Rows from block 2 of a small segmentation model, named by matrix and row number. Rows with one number belong to one channel. Each number is 128 + 32 x the weight over its row's rms, rounded and kept within 0 to 255. All counts start at 0. Numbers have three digits each.
After each channel's rows are labels from the 100 images, of 14976, where the channel reaches its highest value: "strongest on" is what is common among them. Only what is clearly more common there than usual is listed. The data: rendered solids tumbling over patterned floors. In brackets: how many of the 100.
# convs1: first pointwise conv (model.enc.2.0.convs.1.weight, 256x256x1x1, standardized in use), inputs 0-255
# convs3: second pointwise conv (model.enc.2.0.convs.3.weight, 256x256x1x1, standardized in use, transposed), outputs 0-255

convs1.10:132156115118117155130065125142113113120141140160134111196133155153184115140155150138104177158137157132111121092140101151095199173076114129101129135081090146157128159101152100152127157116139171158102141124110012117064132162138154130152161135101162113107103149091150130149160137146071131091117101116088125116086088138163166129098189062113048119118128090115155140130128107101150051128127134159141134092126072118162153114184131161145123136154123096147151100124091147108078137211125084135161117137095062100168101184148136175121091110124170085118078124116038116165125075155058155099182160162139162124143074151118080182138131192057164048193128130148139140145140157139116124114112112133081195142129137132099141090132120158139147056170144115178105090107152158147147131146097176
convs3.10:153168108135080178153147170152146138135148140065204088156195109170096079118154090104132125150167125081118125137141101141126106098141113108083121131160138172087152142122085114122149191170144146122101107060102181107153044110093155103124124102162180098167153133140121151146132111174111158108093111100137114155145118087136173148134142144112089099110165174130096156153079156138154058153140133151132175146170151116110159110110081107166107095158149133160173123119136114070117118084108092061156136129123146215122109142141109167152139145127167172139133138182151141099050156188097168151132122075108117141155153133143083098139160116111166147139138077172148185095119157123094101093123085130094173082134129085124216100141205147058156121111167136180174173076074168122161165174092098
strongest on: jack (29)

convs1.252:110112100152105147096118152110093121130125145105176107102166163120129118117124123132114149069125128088130104142174131086159177109055140128166118119077133109086169135071131163160055128097198144148096111178096165185149122074191163121146116115119170115167140140122084129134086156144098145077173138110182104116083114145119097132108201103102104157133063180180166151118103184041170113082156195118136127116089064143157120139138111152110127116078106138116084111135146101173146118161174144122146091151164130089133144126131148155083093090153107092128043157130152125204134130151094135169153151087093110137136122087158232145126153205130173110129068107129136128111184099149127072147085092165149163129135087084122110176147158118197152097133141096158124082100161102107142113110097154
convs3.252:149132156138127092114143112070090132138161101223146082105153126171191176102185107124120127188096142153095072119103145111079131190115152098109127102090087119196181166115106131145122156171148128104163120100122158155137157114124110160203145141136128129112082079138163177169088118141141091061206173106135153160068178102140073110105130166097138153100122127090105148132099103111126065133105150124142161194100190109108085184132151184173098186143126115090143120081101129130097136169122077153127115146176130112085062180076128112121127172165102088111180102123135135111124129111063169111144145139088112089151094094139169147095121104123092113132119155135131077147097135110146073102111038141091154121144125169138192135123136105112121147097113231149138108124087119149129110175117116
strongest on: jack (27)

convs1.229:115060124123096107104088095162072018123121151149052136112092120094148122141075160123159141108066136091146101114149142190142071181158108140147116161080144130145039103132150109166132139132099089119093179121110139124115109094184138201137124117123102179104105130075115139093127135142147132142124124172157129104109183111182132146119132216156088056063148094081128103130114133115135127124182154170114194111137128168196144151145128139085153105158135105121110080189134153095102136134186144131152149121107142105127083106130106117129135137153078113105134166079106115104111071108144143154126078184125091159137067157182160158172191103116088154128157132185160138161108130188087138174151112145123103154113117137117118161123124088139115109069132187180136143139087083188128105164194124
convs3.229:104117164103095160107168112082154178129150081153079105158133153113120105151069154110134131197142160164138177162126116113131125210176144094140128195160165086136115162118130123224074108075104144141143071102093139134123070086175130128122078093143195142082156095172176115128134093136151147167140155101135119181122143070166132163148106083135117142130128132140115117166090155132090125109085156180161138142150151097131131107156130131110000158145157151109139122145158175100129138166145134121083111155121091101174162132172066099083119141150168136119087135139155156159160164140138163140134131136134120116099095154116079130113158202110162131084192120120079081122134140119121130156123125153122178129153120107146104083125133128085177023155159074041133156112119142168104082169151103
strongest on: count: one (68)

convs1.164:157160114119101154092141139119150142094067149162127106120158111180149085180109102101128097112168130040088079108162138128183144159115136187162118216161153108129154145080129141087087125063127060150141162119136110114134156105135153041100125084132110091148128138099185072104095154139138097131177099179147126100085111083108105120138123126142098129073079108151156145164207170093199168149136144062123117143103182144116148185101117027135164075163202108159184125179179085114155083129079149170125061142132116131121139155127124134098102099161136094119108111127149143125103145127109157186136130121146140122125133125094164161138092108127146111114189171141073128158145126095167164124184139098161131139153098165074101180096093145104098115126112081126144124162133120149155108093157070
convs3.164:162166085152095186181127088117119149168208154134179137155091072046089221095118184145108100121152122103116169119121100052111061147161131123184143122092163105175136089100016110087116195147188149114125051072177145130109105093124134126147169121124107153115110133129078116119071109124136130112120108097161097065141123105111147141189079131137120128067120137100113114130129173156170126169115126051119077087155092094123104103110143109134093132123094111130142140101142108072137118172096088111136094134161131165121123121099070085134124125152153144158095095095102097137110127118159146102176122168133110152110139079145144100101161134124117128152135156095112110130134107137107046194156102117132109117187120149154102119098160191094137136155153128083234132116140149098133153144131114
strongest on: count: one (58)

convs1.227:104095113125114160140125146105118178137072137101145082130052053148171139163103104079106077077097156086073146122167120090138144143162154143161131169158091081145082104078137076161116117099136200157156102138072112114131173096127143089112162108106131096179177093141128120126132124112151095161146114114157096143131156098112134193088157175102157129162081100102085082164122168121125123136173160162100174146064124147109114136140121072143142105146171148124159168130110092135101115167157142113094148083097125140211128121191152113059084182127131137167084192125171088177156143158127126145152055069142091107092101113099140133149153125166205102102121095126144167118150137147129179199090193149141089128117183161150105164130137072108131132148093078181066146165104143140156131111118098
convs3.227:130115115101113151113179153121165133143166169091143108130154109056103127093098132175134202156081066103097138114105107107136136109129100143098187111169100161046157163171094114118088079095138115160173201108123118076157112153095163101138099124133102166112119079110110131099167105156177145105169113098106146056098139118166086113145199128137110111154167103149157088092154152103136108118166098128155152141113072139137123095169088160114104099138139113142133211151153155096147178143138202136118106132130106044097129157070168141123134135155155139126107101109089164134095112162162145077173108070195125151118153113121149145147133100124157082207141123153194135119114081139078123107167220167102144092095135078106104097097086135110105176174097103107116123148118089110152195137079077
strongest on: light from behind the camera (53)

convs1.176:135200138126111178094117109164111149153109113132096098138075145135137138081162142091118172155144213054112129162099105122125151132188167143094115177136116130161179117166119180083120161096143154123166130085128115133150129146169098125135125173129143178167128147197146118072133092135145128099164109142116145150142071139149128084108157091169101139104148075157061149178122131108107105139139130162100141133072064138192150191092105154091143114119135138138044093079056105149140121134085219133108118159114115089146076170114141130131087069145141140121144137142098090131132203082136126124070049112148086175121151119105170189105087114118170124094142135117153100134159118147132130139067166189136155146075144120170110095097083147136188089089133105102150151124105206077110091102102134
convs3.176:160132064118110142108119110105150118170128123170110116121148181157157083116193123132110118127146144110128139137166150123146113140146115201065078116180129081130200156171121145138101123125206112123194175087128120109162173110137133145133100192121076124168162187150129147094159086065087109098093064151155148122136149179093125130112145118100125127057121151091207168127119103190176114128127105103128171064170141091100083184134095116104133106147121184104145148147129192119149191113114177128117071142127164159184129134071119122160078133176121121163138148091122099093132149178080160092136141128162159135133154078121096084173130128138128124149165146160086097161105103072123139176051200143112094144134157081123121174088149111149031153120115150145124122114103162186136151122112123
strongest on: count: one (52)

convs1.206:114157115134156113121206110058159160142124161097149123089088113170140171085154149139109156138088149157139120110183123116054151066129109151163140133147155128147135025143124160116106121130153054123100149125141133130178135130151149121112147151134114140174133132083167113127108191147191138157179128097109098069158069150066116127096164067094089088152142067103147168166127098110124080153093078154038092151139101133042190095216085115121109122135131092164162104129131120118170131143144144127142105123130145155127102134082129131142122129139170103127186129127125106087101116189090082098162131135192122122122143077103105179114081142148169111136167119090118106131146127153188116166171130125156218166125138074095130132144185156121142132121140121024129159139128120123108136112069122
convs3.206:150123111113183117106134122064117161162132191113137122105112187164135100130215078160157121185127181142145181125100156145098141127151127153125134146144182108150118176127100118164148065051140175119135119134164072098120061095124134112160131138099159153111098132152118132117122247150082162127151118105090122108107106129153108120171120117128120167127135126096130108137063112085112179119121118112094115149150123136151130099093199149133109119115102135065109130214098147076144148148178127121136099189118107113120181142159120111106156215116096128161143147140108159195142124083139164098085134125172140100126111098099102116135147102090179105126166056064115187105061115125136198155090164088102096133113122107170115119172170121070094097175081133140179092191193142118142157145130128
strongest on: black object (49); its colour: black (39)

convs1.50:094140110120170133119144125129219131112104149158119110171120146113165115127131140070123169195065119153171135157124149111108175127132118144149118155119142138151107045184152140153113153102146099069226137108109108136133124126194096136140121048141139175135098095129131108140136086116131141140188172122182136144173098125132072107155157198035057121098150137146112151120098125141174140167040165115116187159113144087081134114111095089105128140139132088118056114134172111123145151054124109119122101130179171117155119135091126123166116153166174096127164130115082116101112200154089150110081156145110148052105155138142120082128105135126081162088153090148143128163097136169123140076094136153129157113172110149152113116137148065153118090148105127107145176133097136095092158145015147
convs3.50:146120141108148136147085180074146111140089122163096141101059103093083131135100095096145166172153167176143092160153142081104185080159102126135161047151090124127210149164149167114149134124092168141089090172143078143120167116119039132116146150110112091154112121125143129129160148126142127089149121118154133143093073151122103105152102084193086064126127109192166135096184111143185144111096135148086135212113134188136126127129159128102117118091195159110143159133152149071095124122142157135124072108120120115133116114114147165139099129186151111185091097114134126175155126097171134163131164085104078120125124151104147149146122119156125127141127134111166166160158124100167159152135168066105156114109115146212134129051131127137125122163106143187130103114120105155149136107255090
strongest on: black object (41); its colour: black (26)

convs1.1:135142145122167118114116131130196112120129119140139126128143124159109136169148121137145084108073175115105147109079126096180167139079093161119103126109108119172216075214144176167132162143100037199120108067143171131131134107140104091091128148145174165159131111113077107097110184065060140094100137174082141183164081145103116094126146152080051130113084104127158128156110165158182096143126132119157100088120149107124132137160126142140140134099093109119179136132112135107150118221092089173116102145139095121135101132139141174136159123116120094102179174139139113096142088227119028128066149151101110135101076159134090184167081169076155134168110134135121146112160170119112128128091205155117148091167174132145101099133117116103114129119113075172162098121129117156075107135113144
convs3.1:146125147096126131140150023104131071150147136187132110132143162211106137158122122121114139176143079150133094155227139099134127190126126116087149147158169161193089093141160082165130198144087133141130090156138062090117127125133091125101101098132099111137131066153110119139160121143138136100149117105108144103161111123090066174167100134135152117085162028148105162158138135121128102122135116151161140082152136110159113164127072123113132088148137086163119118141158093051085126109129130133145091115093204138153181132132110148126178134114163114144085145128124122108132091098208108182127136141127118147128118125147051192115110145160120134039088104131086112194145115125114190112129128105169118129142180119085073172112123098150073228112118165101108148105077136100134165096143167
strongest on: chain link (27)

convs1.140:114156150168138152114110133178150120119118127104123138159095078083116122102133126094087164116126065121095126141139110129075102196131129138144124015141162142105086081143119136151181145086121115099129120114152134112119101106129134145151116097176133210124098096089081133122129108140153137173136146128149103175127141157205119159094121192122078108092170166106161151170126224141103103130154129135150107147157120135195164121132100096103120143163099128152099107100111144126138122112134144147119112154168119081175192106146107163183127183071134126124230127152139131054192205120073103194126147096131138063152162172160131107123160139163053115088109108110168098127106109135122099121107182159140138073087077098136145080123104128104121120081092147140171086122126155147134013136107128
convs3.140:089087152155230140126149164077153109151111115164186126150105152132061108162146137150107116071055125125136121071147115141138124110088101141128119100089102135112128063097103109115120146152074169092122123085176105160124121088076147116125118147134157133131131126156116090082097145156094179138135108175120117102145074137134093137130107165150159160141119116144177111115197126094129096118094196135130156147178120100174130122129148103104135146176112192128139148117146105129120138138119141115123100121114158153151127153173122122113145142122140129166093121111134157102101084171151108107100098168118193135128106176089168160155087115130071120151208106136141127155116040100154116140119081140139104156106111181217124126110111138204140092111132109093127089146222199185155133128255183
strongest on: chain link (27)

convs1.14:127099153132112131129132115103225153109104127139116164135164046163122138083156157117144114104106126168078127119181125090099170149091104156092094153125110140185122049117126098107108100148046116077159108150138166110148125086097123127119127164123129185102070127084146107067191179100099154109168127114145152145109152137103105168130229196108000167121134150116132136161082095103171100114116168166108122063138088168175054104120136137098133117125122143132121132139096165105082082093118139108143093126106056138149134118127136159142147152097184162143111127169113133173103133158176165103089105128152148173111110130148090148141110179112085156169116180157121116114069144138096161086096126100130203121146144135144128165119138109152125151180125150143143141122108126137150168140137129
convs3.14:117127162086125111114094158089077071178142103132117143106138118079133140118139106148130136116100087121098130114160151125075119128139155122108117177134159086101198061154095151169100149119155170074112126128109103177174179142111117119145119111133128153077135161144122120155086120132128100113124142189142169083186144194118073163117105160134151155106116138117190103116155139165120199123141152067116109129121089114152134154130073119149109157158146069107150140223127130142162105076100146083163168143103194116106102110165083130091121151151130193148191106060133147177096163084088204098074118161101201144170109039122135153112089141122157168167124157119104125123021179133161160133142133081122126140145118124127118191094125126145167132153131095120149123170074076093078163108091141
strongest on: white object (51); star block (26)

convs1.160:156174118104133169129154101155133158197129081121088111050099188154197170181123084168092157109119110192102100108127071181137169140124112197096091117127124113185146082098137128106174125074150113094165201101106112149127104101177122091138144152115130144105142104098101114132159059105147148172145090068122175116085163172114147142106115115153111108176129109113127154118072155065140085187164142140131109141109135101157155162123097118170106145163108115044146113105065109108153147078096158163178161166121136189110075164168110131120160159109097238131128101136105049133117101128097151176087143148121127128141131146153139179142146134087119135064147080098142121180103114158103089136145098099121172174173121153080146157128114094149106133128164102101074122170124082128135118117092114
convs3.160:104103128116100094091114176092113107105086135155139127103146082078104108136103141130097196090103085185124055169136121127147130172132139140107111062124144099102174110162123115103162127138104121099160167093127166120169147183147095154144127135109085046131129130175076180124174125089094165104096115131153107129130113125152140145139109100064137100135145125143109111163075149085168107144141119125198080145123134146110120140146140185093128172127112085154101116154135154145104164080102151160139120137077077100135120120155167143083137185121103092121133082127175114092095093130067189125128176181111184040140114151125095069110115085139093124178105146122055085145148141152108129101198119165104050188109103144153093149124117106145105110091115102115031127054183094111165202133097158
strongest on: count: one (66)